Weights of a small image-text matching model.
Model: encoder num experts 4, encoder patch size [4, 4], fusion encoder width 128.
Rows from block 8 of the fusion encoder of a small image-text matching model, named by matrix and row number. Rows with one number belong to one neuron. Each number is 128 + 32 x the weight over its row's rms, rounded and kept within 0 to 255. All counts start at 0. Numbers have three digits each.
After each neuron's rows are labels from the 100 texts, of 14976, where the neuron reaches its highest value: "tokens" is the input token at the peak. Only what is clearly more common there than usual is listed. The data: patchworks of several textures.
# fc1: MLP up (fusion_encoder.blocks.8.mlp.fc1.weight, 512x128), inputs 96-127
# fc2: MLP down (fusion_encoder.blocks.8.mlp.fc2.weight, 128x512, transposed), outputs 96-127

fc1.111:124125087112085111093140084219112125134105104135149123172160174071129219091140154122129180127065
fc2.111:079142133113153122122109132141068117098111124163074175111067189161153088126118164066153214163125
tokens: "grid"; "checkered"; "veined"

fc1.388:156114131098085157101087139082087098116111134142099144108142111145163184117080175133101139145091
fc2.388:150105091125124147118156146067125131179169082120117075163134183129111147123143092154169190154157
tokens: ","; "grid"; "checkered"

fc1.440:072155125157123142113157176097104131182188124184124101131170114104172102118086143155134103113081
fc2.440:155083097122170101150083136148167151167103111103155120096127138111098161137131150127139129153169
tokens: "grid"; "and"; "checkered"

fc1.131:151098149157103128135091121132050144202110084144153075131137125117080098127174127126149123125099
fc2.131:106156141127143160122100114137152115123124155117131181111120154153136185071137096111152150123134
tokens: ","; "checkered"

fc1.289:102159144097120110149136127130102134099111119120138140114089110131120174138146107110179089100159
fc2.289:128132111097150099115091194096130131112159117092115157142144087113135134104114131144163157155154
tokens: "grid"; "checkered"; "veined"

fc1.391:187123113094131163127104111104101128146101117127123106154091133177151120190131080228118134134096
fc2.391:094152140130090121106076142140114165145118144091147174124143099063131108070099211125078178169131
tokens: "dotted"; "grid"; "rays"

fc1.144:156137160066168173100075161133142137139134096102110103116131112163197139131092091132072106112163
fc2.144:107114090163060107155182126086102116092157192078119132159174096055178147155190105170166113138147
tokens: "dotted"; "checkered"

fc1.426:078114140096124136090070129201154117120150120135089164120135053107157173167119072140103124091146
fc2.426:115141105185165071106150104082093139134101103099129097160089176146126112095130139124101109156126
tokens: "<end>"; "and"; "checkered"

fc1.27:125138122068117183101096064174111141140071127121136142095181088147143097094143190116088106084143
fc2.27:106104076188152085129111168078078114076149104133118129139105177123181085117137085138149211106133
tokens: "and"; "grid"

fc1.372:125134103135118142148129121084175153214140143169106129133159173074162178129168114129089152134181
fc2.372:099118120136117112140166173174083125094099124129109097097102122140109091117097148140151128141053
tokens: ","; "grid"; "checkered"

fc1.93:104154152088061110130067108055142127106137127143098142118167099131103088134116057163147121107106
fc2.93:152162142095149163099085119118154156098092117057135143106125154124142151120171116158085097154135
tokens: ":"; "rings"

fc1.414:105097165114149146127139211117109134078079102090172079110168144084079146071110116093102189108157
fc2.414:175127091082100119162133096121146119215152104120115209136150106145137112136130062177156071140139
tokens: "<end>"; "grid"

fc1.326:168075077078113076148095181085159073120096089120129106148096158114094074147190087181098118139104
fc2.326:123143148148133166118119133176076139127104125078105142145144176125043079095094137059133141144165
tokens: "dotted"; "grid"; "rays"

fc1.40:117134104099057174100149098131087110136165113147151125145149105092118148148164117140141134104074
fc2.40:079115119098138118110144179114078144126143091118131121153071158135069073107133146078108144157102
tokens: ","; "checkered"

fc1.99:118175112117170135063133096138087121175162174155168123146133147113183211133164167156136153160143
fc2.99:163133086108101115196114208122163126076071078089119169112156104123127145141047103170131103126181
tokens: ","; "checkered"; "grid"

fc1.495:163155134129143130111131108160128138158078129122108097169133145149104135144150158175164105143127
fc2.495:056131131172132086205078133164126104110144148124099128129133172138127127124105122173094069150099
tokens: "checkered"; "grid"; "rays"; "furry"

fc1.65:157129157084094076142142121071156121060100117129143096157115185159131078179130059161108146075127
fc2.65:069166143155141136080054094134092126144156163098085201142128142115122116092125170116111163158153
tokens: "furry"; "plain"; "bubbly"; "speckled"

fc1.64:141146116064080148163130146136110145097106109079127104131139120086171203167109085149095099131136
fc2.64:147140126113149104142128152110147140153091097124112118171105183104086063093094127124151104121071
tokens: "grid"; "checkered"; "veined"

fc1.407:115132113072121117126124068086091130174115098159152116072128168146089124140104158125168111133133
fc2.407:126105060116068139131111156123100146121172121116155133153133119057131062135112095162101206083179
tokens: ","; "checkered"

fc1.295:121128155119097177162095139130100140139106080139153146147083178162139131162152127180125141155158
fc2.295:086144177186126106156177105112087101102160173117166141169195155082188159089077088130097115099173
tokens: ":"

fc1.255:137134144107172136127111153114129090187164125136144136130184109115121110114132184171115088171126
fc2.255:084120087100109115166135144104153087131145045112128101106086102136135168163141130142163170099126
tokens: ","; "<end>"; "checkered"; "grid"

fc1.14:137138068156034151133141056145151134135128133100133179118103132129075132137151168138127110151115
fc2.14:105153103102120076117187158118088109129130148126132123139099099121127092083124130112135118190097
tokens: ","; "checkered"; "grid"

fc1.431:148114108126145195072097117135119177080173103118140159106121127123147161178114152150112153180145
fc2.431:167172170129108079172093143112121115215144133106113148157142148087105047042097117130141145113146
tokens: ","; "grid"; "checkered"; "dotted"

fc1.410:119123140039084105090083130133087103084165118153103132113123050061118082156125027102117137110116
fc2.410:159154152119135183122169113183092156107098096104192140086132132097109161090131139084117082161168
tokens: "plain"; "wood"; "grid"; "bubbly"

fc1.231:132158107085143117122166119064102070117106101149129206142081114182149151144121106100142114077105
fc2.231:163129116186146094151097180154156096149158123133154109166214115109135104115099100153117133091148
tokens: ":"; "<end>"

fc1.371:130128141066120156132067127103141148108150110153072121097107106122150189145146165110132130156152
fc2.371:122112125177091126117099166131147120143085138110128099110150130109110105163125138166128095097096
tokens: "<end>"; "grid"; "checkered"

fc1.467:145188108097077189158102058117085125215144152113126137109119119103131179135132104095133093160122
fc2.467:124123132160107138126136173104108149124075104119169083137120114101133073118103121161108169066110
tokens: ","; "grid"; "checkered"

fc1.256:135147119082118100118078149128106172112111123108125169139117099154097118139159075138152129159142
fc2.256:131127108143170084177164097089117128120150123118138093172104163073165040150116112171119133149119
tokens: ":"

fc1.357:166094131127101122164088090118114141139136112135107132087105180171156108109153134107097136148173
fc2.357:094099127135120124175100097113120112122157148150104106128133168059099130082093106122139123100099
tokens: "dotted"; "marbled"

fc1.151:166167071083074116170140132154100162085101158176091079124133193127100161182103117089094141165148
fc2.151:137082169101122152114163127143149181095058079166169144100113198178117109100087160127080124105176
tokens: "cloudy"; "<end>"; "marbled"

fc1.19:154119110098089165129100149109163153172139155070177144103149138121178183059152129112118180168148
fc2.19:098115126139166083143153131129094155113138088161118108117084175113096042149104129124115091115100
tokens: ","; "grid"; "checkered"

fc1.411:132137128099150132172140052124114115163148114115090168053129103194176201156152170099073082130178
fc2.411:155079131136125133126140196106134150093105059120157089189103126094132110164129069179143182097123
tokens: "and"; "rays"

fc1.164:107163128090206159150173106106090159173155133178052100161147109121163148086121162074115154077108
fc2.164:118149074108127058124110141091119113122104131123124096100088159109092072114138108151124174211099
tokens: "<end>"; "grid"

fc1.449:146128130115120146122137105111150168144135143089134128134107134152095161176176131099110123147083
fc2.449:115123129113168160168094077113058112073121102163140144104174079092113162110162085198162120124111
tokens: "and"

fc1.376:148106107125085171142082064134057141112086075132150102120108111091125211137118136121159102159135
fc2.376:138166114162109130108116147113167141153103152108136163132133141164158069135086146131133229114163
tokens: "checkered"; "grid"

fc1.128:119129179066121106146067124121139170136148072135123142125098140142099120153154133121096159098147
fc2.128:155176099156124130143196099086136124149133144163132129118192105086078141074172169145131134184073
tokens: ":"; "dotted"; "rays"

fc1.205:156072090090085158128157145104137157080151107138087090151173114123141152172082121143095111092132
fc2.205:139122035157153146141101148109087108134145126084104116128101147076094106085162149131139083151074
tokens: "grid"; "checkered"

fc1.454:147137129128159140098087148139127099098099117135153161101142087065150111150108161113141111108146
fc2.454:089113103143099140172131105146112155192145163093133110155138140145141175111111103089131155126111
tokens: "checkered"; "grid"; "furry"

fc1.242:126063157170190104082133189072119113129124106090169128125108179126140102140131096134075150080129
fc2.242:129133130105052105145107053089139133163185151161113130146119085164102105115135098143125159151081
tokens: "checkered"; "grid"

fc1.302:110161115195097146111087087144078124188123144152125128125109152117102134135143147102151168157135
fc2.302:109134125109181122163150155086102110122121071131139073066133145090126122106127107162173090103100
tokens: "checkered"; "<end>"; "grid"

fc1.191:183148091131111145152118141153085144142139117171144107135104145105185141161170159131154146177194
fc2.191:137133107164147108094158129092148081187174136136144143144145166113095089066135153141181171116140
tokens: ","; "<end>"; "grid"; "checkered"

fc1.246:142174143094134128145144164096150088091138133113134119174108077108134178151094119143201083098103
fc2.246:147155156091181039106197137072131124188122138116099149104100147060116103115120142119137199151141
tokens: ","; "grid"; "checkered"; "veined"

fc1.452:083104171119155169133146140149072119168144141113129161093107100115143142123102115102152100161094
fc2.452:138163123127159133075077108187220149098138147131107108203154137135099128115162148181084112152127
tokens: "and"; "cloudy"

fc1.486:069103144119075161134106137187093138145109157111110131083099097094164188116114163140095166086116
fc2.486:175146129116173085143123180081148119116126133106114135154134191114067089082135158202118115137091
tokens: ","

fc1.504:197147096164152127142121159086103131186159163081138134151180141105101169149173115166203114187179
fc2.504:142064072133110128155107140127172086076160099148099099123123107136124102076079141180163211108135
tokens: "grid"; "checkered"; "veined"

fc1.82:170173137069080122147104116131142118145160156154136115156118155185113176097125090129178128089123
fc2.82:122154122144094055131142093105168077136114064121116120127135141072135110152148112111080149170138
tokens: "dotted"; "grid"; "veined"; "rays"

fc1.315:121146107172058120104143148098147076204182126178145133059149072141136085151101135135112123133149
fc2.315:126121143127122100135043165184147157093190161063125121129130123163125087103066156121117167104153
tokens: "checkered"; "rays"; "marbled"

fc1.152:143133097139153155139086086163134113217147157134145156102156110082161123146130073103101152140119
fc2.152:092139146084153138092141158147087155103099108117116111154087154120078072141160120155129097110091
tokens: "<end>"; "cloudy"; "marbled"

fc1.271:096109100155183152100069129188134132098093141109149103131084119116157160109128091149153084120164
fc2.271:124179042130130107160080131133108080206141095128125152096079121137158166088140154125152185119134
tokens: "checkered"; "grid"

fc1.234:137122131078151072152114160137122105115112101105168101139133199116127058103095125130152150126152
fc2.234:170117149097122149086112108112144132168131111117109133123109130139063110130139135111083101124099
tokens: "<end>"

fc1.104:111113113082087143095129143147089073123141124122115145164120103158114225098158083163157149158150
fc2.104:102132092096136093155171111086102106142165106105136131133100153081158060077107121176168164112108
tokens: "grid"; "checkered"; "veined"

fc1.232:152104140123122163223211135138099176173149178107106133145166111123148106127101127126136142205165
fc2.232:165131109110135122061021141141147087066130093109153128124115147119129148127124138162113197108101
tokens: "<end>"; "and"; "grid"

fc1.423:148162146076092106186154115154117138170128100118094165131132079124094063086083198174091120156102
fc2.423:128079081115194160099072180083162120076104094123145097125115089116146154144160117170114144136132
tokens: "<end>"; "grid"

fc1.286:167105078080179086160147195155123174131135090113104128134089189119147073158144135145181156138144
fc2.286:160169174145137090144115132136143140126091176096123121163107111146079153130124143079114081145080
tokens: "<end>"; "grid"

fc1.159:168140132041136111137086091176091160129141132137103155104116115132112116107148080099129195126106
fc2.159:151153133146137125169156139076175062111105097128155182140147115115131213111121153166138102116114
tokens: "<end>"

fc1.338:110121206114115181156153129101129182116088145115111145158094114102147087116144102114116150146154
fc2.338:111098128144109119158209152116091099132088145127128115094138142124171171121136123109126035086113
tokens: "checkered"; "<end>"; "grid"

fc1.305:122114125152126113137171186126125151107101113157119148108154096092148049082075157139127134146083
fc2.305:158186094198209153131096142115122089128112157167129154167090151116154169122139100157136114048196
tokens: "<end>"

fc1.347:110118121134132174197041117188071123215142149146153106144140108158162144107143084131119176172087
fc2.347:113164131073149145117117187129136133086133105091118081091115186100114109153132157126157092055139
tokens: "checkered"; "grid"

fc1.265:090163116078143117135099137157131143181141153151107106122146039158184203140144175134130136145119
fc2.265:172113126130127132074084174078115127077124072146137149120147139091140112159089130134167135078154
tokens: "<end>"; "grid"; "checkered"; "cloudy"

fc1.491:138122145125092111174104136078154129106051115123145143106168145160146122110158129135070109103172
fc2.491:146143112080141092181156105158129161164115116115116176131135097147138116162077111097151143179118
tokens: "<end>"; "checkered"

fc1.273:093096148109154142096074112124076119127146119110165112162119188088178134100171090099129109132108
fc2.273:085121106135138168121141169153099108139127122072125158116091117141180151065144098081124148151111
tokens: "checkered"; "grid"; "<end>"

fc1.157:089111146100126180109073098205083108183095114107182102103133207134116146131122111171117115098090
fc2.157:044101097151119096153145184089109095117128161113136121097160133123122119135104141144178135179161
tokens: "checkered"; "grid"

fc1.89:119104063138104159172112082159152084091126137150176110117108173135146123086136142126178099092182
fc2.89:107150108130139077111146128111064100120078123093106118169069101095111150142123116164124168098189
tokens: "grid"; "checkered"; "veined"

fc1.43:222103098107179161151117148094161097142112147105143131147134126134153150097126160060089119149099
fc2.43:093138131104125145128072102119168151126130151117097128110132116086081173148175160176110111108107
tokens: "<end>"

fc1.501:097079124053141093079131163098149159157174107138122160185113089148158140098151084184101182139161
fc2.501:094123131148075116163180118193179093102069067144156164129172151097115112120118073124116103098158
tokens: "grid"; "checkered"; "veined"

fc1.133:141079130143105104085143117125063150103240131145136143103119130101065138112132114180192168182129
fc2.133:141154147137160144208089113113155070128117151110121159155130125131138154053088144146107115092143
tokens: ","; "grid"; "<end>"; "veined"

fc1.52:164174153107165206089095113124135130120104164116139163094171148147120154116171150128122135162140
fc2.52:082093101142132083154107174080060126094151129129155123128116113131190142164143077110172180138117
tokens: "checkered"; "grid"

fc1.120:180121067089128161107072094132135140150130147135126149144150117133093190158136137137076118151149
fc2.120:089142117080178105122178163140134143142119135118131116076084124138115092106152100132118155147126
tokens: "grid"; "checkered"; "cloudy"

fc1.298:138121171114102162092058098142121073087159158118095130127172112059125098149123086120118173124127
fc2.298:105180096147168209122136131122108149149111179080130119141128138149174171130176144128134109138156
tokens: "<end>"; "plain"; "wood"; "grid"

fc1.85:121111091077116101109057174104086101186121151110134145176117136187133193126166079087069114135099
fc2.85:163122115178120133129084109086163141110138078113132150107151078102083073085143141125173151105177
tokens: "<end>"; "checkered"

fc1.218:145138178064149109095068106066104105134171081158120119135155126148167123081079085184176138124155
fc2.218:152156096094159137138098057131151144103110043120149158061119093116090116140169128139126092121141
tokens: ","; "checkered"

fc1.25:147093113126136148164068128101086148167084096103159118099153135086089083106075133078133135164093
fc2.25:121150165128127148096073128153164145090104160121125162151096104182153164133124119131116154099178
tokens: ","; "checkered"

fc1.113:156110105076152099100108090169088111164134044169131098141094154131140134161117082141168104107075
fc2.113:126133110166112143094118167100132131127081186072102179154161144089138077106105187093100158177085
tokens: "dotted"; "grid"

fc1.172:177122176065154112091088115121087168158138076147162103133143135165115113171093116143136135091100
fc2.172:127178116108148153155042187105176104155154141114121178170135061125109241076130182136118158171140
tokens: "<end>"

fc1.480:129112098074130106137102113110147155128122080092144090117102164083118126100120088128104156153122
fc2.480:145155152141098124138133117160156147191104138106092146121113173162124133148114171083126086096133
tokens: "<end>"